{"num_classes": 10, "depths": [2, 4, 2], "kernel_size": 3, "am_softmax_scale": 16, "init": "xavier_uniform", "learning_rate": 0.0031, "warmup_steps": 990}
Rows from block 5 of a small image embedding model, named by matrix and row number. Rows with one number belong to one channel. Each number is 128 + 32 x the weight over its row's rms, rounded and kept within 0 to 255. All counts start at 0. Numbers have three digits each. After the name is the row's rms in percent of the matrix's.
After each channel's rows are labels from the 100 images, of 14848, where the channel reaches its highest value: "top examples" is what is common among them; "colour at peak" is the nearest of a few named colours to the mean colour under the peak. Only what is clearly more common there than usual is listed. The data: made-up ball-and-stick molecule models. In brackets: how many of the 100.
# convs1: 3x3 conv (model.blocks.5.convs.1.weight, 128x128x3x3, each kernel summed), inputs 0-127
# convs2: expand pointwise conv (model.blocks.5.convs.2.weight, 512x128x1x1, transposed), outputs 0-85

convs1.119 111:136167158151130099116145107147168153110111122116113102108106120099137099135147103153144118117126172175130149120127171134159131130136111136125104095182180074056134188061126071099154180213142215121123133120111126111092170093113172133067130148133114145083160133107152117146122145116081135112133178136169118080063144141120124162126017044159077105129118130123088084144124125102143133084095
convs2.119 097:147150155123097155083117135133121153100099111108093110163138134093176037134122130128124078129116103121125172154127077124152097098092155112104133134102109161115079078125108175112125034148116128182158141087131157140124160105143144146116081143135158171115110114
top examples: small balls on sticks (60); balls: three (59)
colour at peak: brown (46)

convs1.47 106:131144081130193155118079155149131149062092114114126091137108142101124109125150121130152055125130092114133099123110204136144105122148126104159048091087102066062100128121089052132168152108185085108116124113105065136134111130085140131121128128118104147142127071118092135141130189066130122113122108087123088144173154145139130120152032110104157128140106039104113101143192131113152099120085
convs2.47 108:192124127120120201080161131177149142155132168098170012122196144126158113141146111187172132117175178165117125159160174128127092151150158129152211111199144140109161122130070189141105086114140159170124114128163171125191131128051100118127103121116064128067124170
top examples: green ball (66); balls: twelve (55); balls: eleven (27)
colour at peak: grey (32)

convs1.116 123:117119128026120097101119112148133161091144143087146145169165138149128146183146187134141178161123107074104111082100141058112119090091088109107090095078145133120147115204182171164127013112184173149167131138152150124150098106117130104083116126127146124108113139079123112066202149110131078125099112117115089090149114115151107118092177192119140158135115104153114120141123126145141145146091
convs2.116 111:121125151119127081116133133134127083122120122088102030053116101082152128081117155082098109090126161130059117138104087091096103049121124052103115190114130096130140122134108138118134103115119090127137116116126136102119183121110178205118112168136127181119131131
top examples: balls: four (39); balls: three (32)
colour at peak: grey (33); brown (29)

convs1.8 090:044112164144120067157124110128166166126155142170148163125096151104121117155129086140158186149118100101100179128129153129133125112160170155130130021205080057117114174118158116096120175130034097141099130133145113140092125069132123141107133132094157158079128130162170145104156132174142146155101109182125099092115133044123131139109135056095102160134108114121098130115087157115101161121158
convs2.8 090:129104126141155122081103113140125133189180126093128173090158148142148180101180090066183116157124190093134141121160108136179097121149168161140116134145113125119178127160090086191096124099102105094177127118144095164136147177108150129120097144118135111172133109
top examples: balls: seven (25)
colour at peak: brown (25)

convs1.53 082:169139131074151164100143132166124162092137128138086127118133077118141136105103128054103112153127108124166152164123123121158114120167143110167100102091073042100112110082046065087136038146149222119160132100170168124145101115060151149142097132145130133117141103125185125124133173133130121121078123108139101179111136126152155155125058091196103129131092111129116119074067101142091126127118
convs2.53 102:166187160128140197159105152047133137090157133154081127186162141160124150149130089083178101161148099132208080118141152120101058096087110209167168070212095122147113169097093171112115102167137152169093166131108090104134080125113148067123159068072122069086131123
top examples: balls: twelve (68)
colour at peak: brown (41)

convs1.72 078:183131074202183217147102102098141143059132105166139136178134117133131053167173146142143072182121166167100146122098084118150127126124083117173085156134126167088129142075115128101117158150180120161146135133110125130103147107103153151102141135085140144160125082131138125125104095100134109100115171096089061142140165148169130144191156174114166172116181082101088192150134153137174111147125
convs2.72 104:106106082118105121091124102151049112180106071160128081166117169123160117145149178146112083155129157097092113192111163115106111122156143129089187171070154121090149099134155134092106150134112135106103145097130063144125129142146118096047123087116136113118176140
top examples: balls: eleven (26)
colour at peak: brown (31); grey (27)

convs1.106 113:115122137098053124109138162130148133082104164114076108136098133113120152121094140110093134131117103071131074128115058176126101125090109125084112124155098122117171150125142152117104142133082157106088126090112106100175118130142107077124115128162147125086107126195105115147139076089017113150167108206208175109101147129137152171119086052193120113126041074120119102126105137114118137120141
convs2.106 106:166160112128161098193110143154130143102088132162127160179129083167245137200170175138154125161117100171153147141104126149122128088074146145140237143120107169133137128118111149154112138141136106097096090095200105146084120103129210131126109125111130097120021150
top examples: balls: eleven (32); balls: twelve (31)
colour at peak: grey (46); brown (28)

convs1.60 070:065132150042087059129116125169079143227145073127104137115164129124125135166112128112101180124130050084086131130114074136167102139093127159149104091108086111138150095108146117117141139078069095139154120156143119143148129118160111140099105109112109138108118149128122110120111146146067086123162102077116102161121036113032097110127140136158126211121111136169139158122099136159089146134145
convs2.60 101:035174170098139183170105115232139099102136150128126154116149126087076082092154143099114093123126127130130110136142184140095116132137118120157065114155141162085140132173162173134101163110057150154150118139086142109098086157162160129170144086097155107156143135
top examples: balls: twelve (55)
colour at peak: brown (32)

convs1.18 076:172165134170169124109121098115144163119152102151175162119132128136130119146171169175152134131127147168138178118127073199122122142129135112127143175188150158179126139116103144088144178151111091145079116142170130104125160197094144168131123130112153139119200086148174110138090080147082159185131134132189130160161151197174129188181154171130171112119135172169175153155175143113161211136116
convs2.18 096:151137150145108148154112100155116086127135154100089083178113193171226160126156122052107118149107091084134042183144128088107132101128177100129117123159077122159067123118135049149159126122134127137208040098150110105114123099091146162094085093114107154046161164
top examples: balls: three (40)
colour at peak: grey (38)

convs1.51 102:112110102080067075114131195133130128113141167108143156128137130105122119139139126119095163143124142088130073117121147170162094119116131113122132000147152131104139131197099114168156165106124092119151130115136132131118129114143119132108130123110113124134133132150126133104151151067055126152183087125105091115136061094122156085078000044173137159128085114153142132110157133145133132147173
convs2.51 106:072146062101075124118123118171159122130067111072143130118049117164133128072073108134024146149143171086083065138056142114163102104107096105117078100107154089129168121120128057123151103129129112117066105122122077163177177157085103095096087133151180164158171147
top examples: space-filling (80); balls: three (46)
colour at peak: brown (35); grey (25)

convs1.41 104:085143093096072094134109176188148117104114140084083104145113108098117143118126132148132105120127096067145094126113119207128107141104118155117091112167120123087082034082059095104058082114067173142165128126103119129142126154101133136129118120127120124124098120078112119168128102066143111125143100178161158085048156133118149106062164144087064093135089093143155094119110129118084091122183
convs2.41 094:146117146117090167145146084115163080163100160124151126077107194194158179096075090138068126090154120101128139148189138162126134015142151101114126104087139083135119147095137125113139095122110121112061074100111070144099145135166055105145117156116141147154099157
top examples: space-filling (73); balls: twelve (36)
colour at peak: brown (33)

convs1.7 104:127098126122109131099142140131172128133120139083129121097138142110121176127124102169158145101133132069145107104146126142088096085150080086147133109164162130097065135043144071179124143212148205108096132111161108096141117107149114100111102130157158105112163121057177128056127108109120113117106164206092159148106157096209139182097089090072127082125080111087090099124135100095140128102097
convs2.7 092:102090156128148049131146134203130166159255101168080138115137105149119134125161150123092119159181127127154139159145135103125159150184109171128073128125171090125113085143126091123150181107095133114135153109077113105101098127147156163155153148177084101143133157
top examples: balls: nine (25)
colour at peak: brown (33); grey (28)

convs1.1 104:094118137107140130124132157142121155084146163113153139081110108113133119146111118087081138125134065115087081082120108085108103125078098120103086091121195151079140129177163156175190075167229100114116132143114149109107120094126133076036131124109110143107085137093090119087129100132103086105068102129105085077196142106167117141168087167094097113122104097130130061133103106167081129125102
convs2.1 098:127138094120140107105127108127053117103174121145086141158171184118156149136155143098080160118145102104107095098130124137102127081099133145154180103141104087100108072128180200117177166164189134126239121131186102117129133167103162158138117169136079149136204082
top examples: space-filling (96); balls: five (43); balls: four (37)
colour at peak: brown (61)

convs1.125 110:134106111076096087123152145144162165174172151177127194166165137138130125140103141118164181175128113102074133117105158091187103122092116107073100000189155061086155152167136127103124138119112148134150140136124172150143120159119147097097111130153151124122146134128145114127171189152083074155141128154175105087150105065136127133123079089166114166128136115124105140109086146122123164134098
convs2.125 105:195163140167115133090168165161114129075070142151102152173161139127110154144083111136153092108108118132185063108120069088128071071171083190154127152111137095120117107091139102169144150125130121163060176110147154117183163174142126155084122188122082104099135103
top examples: small balls on sticks (70); balls: three (58); balls: four (34)
colour at peak: grey (58); brown (33)

convs1.100 109:160119125101114109072147119106116139072118124136143181138158158114129148144098134090076126166137087108144137091107092172103090114056101098073060199144174121068093139082143132160106123151196145114133120124125112110127129153131103126124106133162114136110109088119081113133115109106056090095093144128228108164164126163148105125140084191145098072126114127196148161092078114092083147112190
convs2.100 114:098092099125167102146133156121132132176155105151133093124056127165182132163100177104100138118183161102150129105128083155144178129155166123134120111066152113098203115113174143126101105136155135127115099185141120121175138120143091096125128097113115079176087185
top examples: small balls on sticks (83); balls: three (71)
colour at peak: grey (56); brown (33)

convs1.10 101:145121114178078100138147191173134131092074161100105150147130145099136128134116126121127111118130063197191018138149118169072099140053133110018124209074122092111180132100138098157097147103115137143163135102134129107090132178085141170103121133096125139117103159165134144129120057135100092161154103159162150173108115109144128106119090106136125130121135093136129108117121114106126164081160
convs2.10 094:150188137108114092142175156093204184136150114125135137078143154121114166077173088128134155145126205133114168114158141161150111148104158144110110138113151167122080182160104152090140125139159154112120090110100110124050032129110065119084115097107113091025102117
top examples: balls: twelve (59); balls: eleven (26)
colour at peak: brown (49)

convs1.62 119:117125131076066114132114120154110119131134137123139184138130132138128144133144145121148152152129093063146160135129099135123110139080150127109128000172154152149197150152135204053035136066010076143118133136158132108137151154141151133130128127143133127133109132139079125115130126089079116116164145100106081164135078141065115082141119132134136143127099119142177141145135152120131158152134
convs2.62 095:116146099107153136133121126129106112126134118121129088154104124114199146116123085095128179109127099124110142136126114173124155105167108134155066136103175083113113155105080181085095105150136112130199084099139077098101097147119128117143116077119123105094123112
top examples: balls: six (29)
colour at peak: brown (35)

convs1.104 098:136133088131173153138121112092092146134065107142126172169100137161125124149090147081149152143137063126105082076132192127117099121134136121121106253116127066087136126131119114144108253115112104137116119101127153113124134167134118094128109128137099103145126157106108116126122198162184133130138106075193097080124082129045142097121168117145113136131165140086115123076077122132088124097139
convs2.104 093:126104066122116130193121177196109140077181127155112139132178150138105122127086150127144166139150121122079117114109121138133156150180134138093136172148093156186146138097113126173145161122182157126036141131121143117108102109112141148150165130115104115123154137
top examples: balls: three (68); small balls on sticks (61); balls: four (27)
colour at peak: brown (43); grey (36)

convs1.21 107:096110125198126098133135123094105166125110141177120167175186154137119153152106155134181214184120073174101166132143124110132116161107151148125100188179172113139090142119156089169130149080153100160181123139213205148169153164152124170179140128160130128131137140113104128134148132119171152108135133166176111166119122100098117098141132134129122146124206130179150170154117172147136214157166
convs2.21 091:111137128146169057128114154109082146144043136090107152164185152140027095152136089104104143113081088153135116178123107085104166106106129195094116077144048081135091133137077157148146102168143169108108107080147084135080080119138127124127139128129160134116200134
top examples: space-filling (64)
colour at peak: brown (30); grey (25)

convs1.57 076:108141133136113091122112149077137119122114118149121165153125129115129126156142205068126195133138083122150148125100136124132119106137126125069096000148059130194110124127085133158083072073070095142163144160157148133169126157120130144179096124118105153115076109135102106150087161141115175148095101144123095103092100125088184115071062160127133094128101132146139138078052138136109141114125
convs2.57 097:097054135137142168145153117059155119060068143154131210117120194116134085082122097135155161111153104127125050109160149134102123193156147200157139106109123120137136094120190137110089154180131146119134171121071152101017100133096085110140174099099104109130148133
top examples: branched (84); balls: twelve (57); balls: eleven (29)
colour at peak: brown (45)

convs1.50 100:147138121106123121130125111111105109098148108128105151130113125141129115104139145094144141153121106130146105146121124135113103131094109087117115067011075131158228027157074206118121024202149232128129129127096149109084104131096136124144099131092140126145147147097177127163112115142132139129103117120091156123136148111138154177164066160185132090122117134093103116104123115125121116118091
convs2.50 100:054155150165117084100144118091200150043144104154143171105119158086117070156178104138143058114098124159141145128132141095125123220159097127103104100125144098099075129154121120087150130135094157113073129110096117100135119169156114075177164120140146093153086085
top examples: balls: four (36); balls: three (31)
colour at peak: brown (48); grey (26)

convs1.127 074:119135082088137162112157138168125154107127199097125127132071116112135186142131135125138104086118093173127060121152169200158109077104117153123156079106062124080113165050132136158134133069155088099132132143115091138183108123145140149130134145150105126094093136110103143144110113114131147100136113113213167092158117125202129201184145163138109068123130088101100065165135122103146061160102
convs2.127 093:133084138100138106103115111156101139143211106112129140124125157134134150049116185145083125158164100059098081148114146138144084126117101098108140123156154110146107131106031117086121097160169139082058086148135158176166123143125119111118179132138135136164105163
top examples: balls: twelve (68); green ball (66)
colour at peak: brown (34)

convs1.56 100:156150156097095100081149118132147144087091148090174078123127129115125110103138125146108163100115089107075093122122138070097108115096094096151141133067102105117090073107087146154097014195148197094120126116101103093141099130129108101086095117149145106090171143091141118109101121121060127112103085121193180038123148122171102146109131188120131072123120111137081077137127112104142085120134
convs2.56 099:125146204144104118131149109133070126108167130079106160134168212089147107109121112133156143142100118108143111085137147120104123116162084151126113142110106099117113095091221107106118160196139140141148115128104125083118092108156183118153133088112195133196148045
top examples: space-filling (86); balls: three (79)
colour at peak: brown (71)

convs1.29 099:104153140071125093093143140128126102066107113121131128111136142127120108111154121178155175122124148064105099125139069174031118139111151142133116124111175163195208149202142210158179107133161159137134133131124162117123114099175122105167156130126164102138130132136193159125147111141082153168117130198152167205166143116158121113153129107134179124119110207131105147171184161154124143136146
convs2.29 095:121175145108126121168133158130108099068094162086127096130097146165148127146096113126100119057151048106177070153122135117045124090151161163133140154170074142143094099061096140161083088147143147059162112149128100086125053127103159123166127087136124090149195128
top examples: balls: six (31)
colour at peak: brown (48); grey (27)

convs1.14 080:123118074157109116150128104176119099174100117157126079178113148142130131147153161131144053118126093129123126116140138127144145129117069064130107128108104145081093118058136062152080117083121045135145138139112066122125128173154126167132142133101132156167103115159114118133122114128164074092173136062073170098131130134145125115162205134197145197131147045164180134151169116136142099106185
convs2.14 101:190108083105157144137077135147152118134087124119170049106128096152114088158073092144138150128147132120133191137086134128128147166035169119155181104134149128171142188149091098171131121159188155103124124144133093141155156095174104168149183129164033106165130118
top examples: balls: twelve (63); balls: eleven (26)
colour at peak: brown (30)

convs1.22 080:126117146185093098143137114151086133179168129194182160160192150125132121143157152149128160170135142171108133138119132074137146122126118143125143139144147144140153193182169198176145205158213176114149127143163136150141152103149170165166145129155099142113131121116125118130138117119145152095150122062151120086163115162138124144175128208129176120112184176183152165141174183112204147152133
convs2.22 085:106125092103070096129122166120145134137137126058126008061159111120115086139111180117136138118129143170095167118104137131166111072097143051106078145092149156102075155111088093119121145141194156082122146131116112118218136099133078134110114136134138049127156120
top examples: balls: three (87)
colour at peak: grey (42)

convs1.28 093:072165102146184158165080164137152130098139128108142150153142132150134112194145132152134136143127125121167121137143200159150147150098098136115155187117086078151137140162130140120110196072129104163163121187186159181133170154150212180148158114094144127127091102178158113211144172135174139177158128092150145071108126111141124096127228122158138170136123157140155139155151157139173146130116
convs2.28 095:084155204140077166139115118116090127084168100117065139119146170174108085120082140127140181148107140142167096157136111097125156164211102073104065120137175136144102128129164164082127073112166136127117140134055103128055113128119100091124158082097148139077129068
top examples: branched (92)
colour at peak: brown (35); grey (26)

convs1.3 080:069113125066089144125092140101116183058076128099139121124131155161117147181146126150131134202135093096084131123143134133128087144099137169104104131160134112080103175146206107083216214076160168145125130100134112135160122163143122139163133131148139128104080100066157115148159167119097144126120142080175072122106125108076128111057068099080150110135115158136157140120148119114074155152111
convs2.3 093:143110106058104125110102162118131164134116094118154131092104084109093089118097175119116183146150147159125164128116116112094176098115118096132102137108118115104145163124138156135132091081106177161076143128088130150155223129094036131132137098107170148132115155
top examples: branched (87); balls: twelve (53)
colour at peak: brown (31); grey (27)

convs1.65 081:140089128110089163083164163173119135124090106127096142137126131153125151118151179122108081164125169144168113096147124146105129126094143086152115231110180095107096077073138049150082142107156135145232132112156120105128137170104104166094167133140132112184130095120136135131177085116069097071182118148159133133084126182179114140100132083115110167125135071143170108124133096132122149112196
convs2.65 098:094093044120145140131110120158147079153135136146173179232160072139189104159161149049160123132114119158122146188095179154109106167150172088132165119111126197130111157131123065140126090153146132114089106109215119151131117116107101133120106119112119098078090126
top examples: balls: twelve (45); balls: eleven (30)
colour at peak: brown (38); grey (29)

convs1.76 085:107163094187130162137128142157123123176123127188150106169146147124127125171174139160129067130136184167166122161136161163127154124146104161145148218118087148129123182154170117140180144126098143126137122127110059127150139181135137140115176129115110130141114163196096109160154115189163154141123065070167174108114143152136159117122233157095088148136097138182146147170107135097173137144200
convs2.76 083:153157066079112095101170133098180132116045108100141006076121112141182116110108166088096119113091134089140123118192096141095072097104149078093151116074190159167139132106099101105170114078128075127135127115128093094167091107155096127112104147139213165161101173
top examples: balls: three (94); small balls on sticks (73)
colour at peak: grey (49); brown (34)

convs1.36 075:151111164156154120104150130176125168140074085121108110141178120099122122151119128091102130099129049085141143105123131123132078100119111146098086029101149087095039075064051033096070098140160063081120119101142089106150111117124103098110090136153106156145132099059114136147105141093143147082097096102129109137102149111120155151120074131105139167128138094146100145120128105090116133105108
convs2.36 093:154158136118125157170134130221097071114171154150102147170121143146092111145065185096126151148075116149177102136114166123124172161180098113117163130145073164099138163130125177126124115126108069137092127151161151049075138187151114121116135101106061174108171113
top examples: balls: twelve (72); yellow ball (68)
colour at peak: grey (25); brown (25)